A small sound classifier, trained from scratch: 39062 training examples.
Rows from block 3 of a small sound classifier, named by matrix and row number. Rows with one number belong to one channel. Each number is 128 + 24 x the weight over its row's rms, rounded and kept within 0 to 255. All counts start at 0. Numbers have three digits each.
After each channel's rows are labels from the 100 clips, of 14976, where the channel reaches its highest value: "top examples" is what is common among them; "peak in band" is the frequency band that holds the peak. Only what is clearly more common there than usual is listed. The data: simulated sounds of rotating machines with and without faults. In brackets: how many of the 100.
# r30: branch 2 reduce pointwise conv (model.blocks.3.r3.0.weight, 64x256x1x1), inputs 0-85
# b30: branch 2 3x3 conv (model.blocks.3.b3.0.weight, 96x64x3x3, transposed, each kernel summed), outputs 0-95

r30.46:139134123117105160120187119127143097113130178119136103141153156074085154156153117107111090178176130131138134137152127116090148105147169140169110154094161088110128142093142124109106115123118137141102119142126129108179107123101110166100110140155085125124109127
b30.46:126179144138134109132139125103125116144129134119134111121086161124134218108171158167145147089106131134122128147131124073107155113103157116110118193124113138104116141136103119154124077147132125121108108180126083150156093141146105118101139102127107115112107126120112105113103127101111141127
top examples: bearing knock (100); state: faulty (100); conveyor (41)
peak in band: 4000 to 8000 Hz (64)

r30.29:104136156129148180075088128139118115095102118122146166116104117116161154101124111094135179124147125128108099143135085096102141131157141152131098112122143132127133103128137118184128203143144112108105171125153142101131123096151139112165086128121141085107100132
b30.29:109096136121120059103093100110142141113104111066099097104133102157112136062166145150106111138111100113120104117140118103146097087110136114119074110139108150143103120109157133157143121110136086118129146097146142071096140126153136109143106127116148094155144128118113123123132123131117090143
top examples: reverberation (93); text has "room" (93); text has "reverberant" (93); piston engine (36)
peak in band: 250 to 500 Hz (45)

r30.55:139143104160111140120164118122100088134113119131110098144126073134118163084158124153102155190123084112098202137109150138107128150118157142125140169130133121093106125099118135076097124096111121119169117135100134090081119092127141147083108107131104131153072141
b30.55:137126130099166144155117087150110125127151157196113198081130134098095097123121146126131145124101110127129093140177140104130102111108152167129164145123099133157135181119139135134116133112132155154125120124077118127150122133126101113100127129145100146106079144164153105149123122110104161106
top examples: reverberation (69); text has "room" (69); text has "reverberant" (69); squeal (38)
peak in band: 0 to 250 Hz (30)

r30.10:117162104097161075156119104125126125131134128152137134098114128110103109101141163112141132122194130132132131097133132175107174114113129147121161112150085115113105105125119113141140122093119125155162092139136112149139109101110131158116156139131129148126164091
b30.10:162156131121188097130092130121150107134126122100116170143126163120119138141094162145107090101128093099106151099095134140105106140107092164121156127155119121138093106131143128104128084128090144138081107135082107136071114130092160113114111144122114114132123102076161108125103128113147117111
top examples: speed flutter (41); electric motor (31)
peak in band: 250 to 500 Hz (38)

r30.42:122100117100113124150142130134101113162148095104131104138126115128131109115115090117087135092109127106156132123099134141115140119135131152161136143123110187104120185145109139125081126082124103183121110162140142157132114160143141116135112110120101115131186179
b30.42:108142137134138159109115101141130144127120100211146122150114143145130161156136133129168126138168141152148086140098116120151113122085104132106148084167148142153151118170142152087136101151106169139134165149158130069121134145119116122113095131121127130126134149139132076109169158154117125148
top examples: speed: fast (68); gearbox (36); turbine (34)
peak in band: 0 to 250 Hz (90)

r30.40:127100116113129098120099142154132109115113108158139125132117150154112116157116173161149127127161146136080130136167112088110123123121107082127134113176115111159109109174103113164122127097137115131115120110126110094115116111122110108177117123132115144089140104
b30.40:120128123190142145132147098104109130116115164117153101100144114142153165102093140136153130167156080130110091071091083106109145137101110107140125121141142137135142116122107160101071103139119123159123106144080105099108095087144119112141136113122079164102112133118141114134120118102113132104
top examples: pump (74)
peak in band: 2000 to 4000 Hz (60)

r30.54:105141143155115119104085122150142121121181132108131162145109131106132122107134137157070125123144105139119122143123109122081148156117122097127113110150139125109108128124144101142119176127111137241179136135097094164102160100107165099126117097099136114197089162
b30.54:105107143097131117191129087072114152173124090106126126135172138152102131127175106154132134094116128107123154130110137157167121149130110133117114139109130118135076090132141113156130105108157134175107141115178150126131163123146167121174100177143137129134116127118131126175134135113120156121
top examples: state: faulty (100); squeal (89); speed flutter (32)
peak in band: 2000 to 4000 Hz (76)

r30.15:076120152113140113144090086111116101094115105094139144129125142114169102124113134116137133116098109099114186167105140134161144122104078104097097158133141112092117150100116156185131181139103077173147149129144127132084102120109123120149129167105125127108108166
b30.15:098120150112125115129118108113151143097106067115102078115072123127132087132148104123115137158110158132131126123158132133149087157096145131139087110108096174134142134146098107167146100102165111107121179095137146104133097152141160111163087142103112114135148138104099114172115106129122135138
top examples: state: faulty (97); rattle (94)
peak in band: 1000 to 2000 Hz (74)

r30.63:153108109157121078122158145138129128135166121126118148159112103157125118125137110129114082156164124138121101109103113114131138117143148115106146101126079175132110083126094105131100128141113135158151131170147141107149131140147108132112141107150167128145138117
b30.63:169140122111141118115141188126146103120128105127148084124132106112117143098161127135133115111119152110141189086128111095123151087140132177119123106108120128142142104108140102130153110157151104166164153131154098185167107127180134125120086114140150138118110169123121152117090142082137126121
top examples: piston engine (53); bearing knock (32)
peak in band: 500 to 1000 Hz (35)

r30.31:155160124135109065134126114105105116135136102099091175136139137088189112132117159144133136107153141098136128141097134104122120167103122120112121100152117114133101085166115101118129190135128148070120124194127150103170124146160128078115087137109130130173097147
b30.31:149124144114131102082148167169139121101118104153095108157130085133161118113144133103129167141090118131171171123108126176145178121148131144130074109099141095124117073106128154162117127119093103131143130137143133119079162138170123104125122146128134154110114103125113166151120105151145111109
top examples: grinding (47); pump (41)
peak in band: 2000 to 4000 Hz (55)

r30.33:113159148151128146149113127094118142145127135147135104132111124143138131147141116153120138127116140113121112103158136101131122105105102101134127127132149162139147138131135109133149112119099130123148113118179113114106108139149134139137118119144179136133142132
b30.33:155119147137172146124117116123095112159136173115082129142098126116125155164155086137086118113148142122142140136157145139106141136156150102092112104125106060119069123150165122124166099098139125147123146123128100136170134123189146148093138127093126119124166166142140108130141139129110125096
top examples: speed: slow (75); compressor (60); bearing knock (31)
peak in band: 250 to 500 Hz (47)

r30.35:121095105121140152146128113132144121138116120110120136102161123114103138119170138156106121154120163129125114134088140111143127175127170138113125097189077072087127124126154091134173120124158148130103081133130140129105150125128150120177137107109150136105154124
b30.35:104104150092100100152124149102163059123094146098102101109144162147173164125128153158108107114117156104122145114095120100159134129117084147149158141101099104123117106100123111096133114115109106160127130181128139126122086103142123135082144118108158112078137088156119129118116132141119137128
top examples: bearing knock (53); piston engine (30)
peak in band: 2000 to 4000 Hz (53)

r30.28:083130104150151105119101178156130172108118185120104105086106151110150116162148133125151129162083096105143140162158113140158168119173149152203171132077138127184177123128122150087130128102115103140111096161132148096120140150102139166142091109113095142101166149
b30.28:125151111102098108116116162075139120097146144112109129171134152093052129103124146135123132148123132081119148098107109076109129131120149120092143147107165114119113143112124146174100103096130129099121146136117118141121079143142111095104136152090139180120115103093133144116105130091105098118
top examples: reverberation (66); text has "room" (66); text has "reverberant" (66)
peak in band: 0 to 250 Hz (82)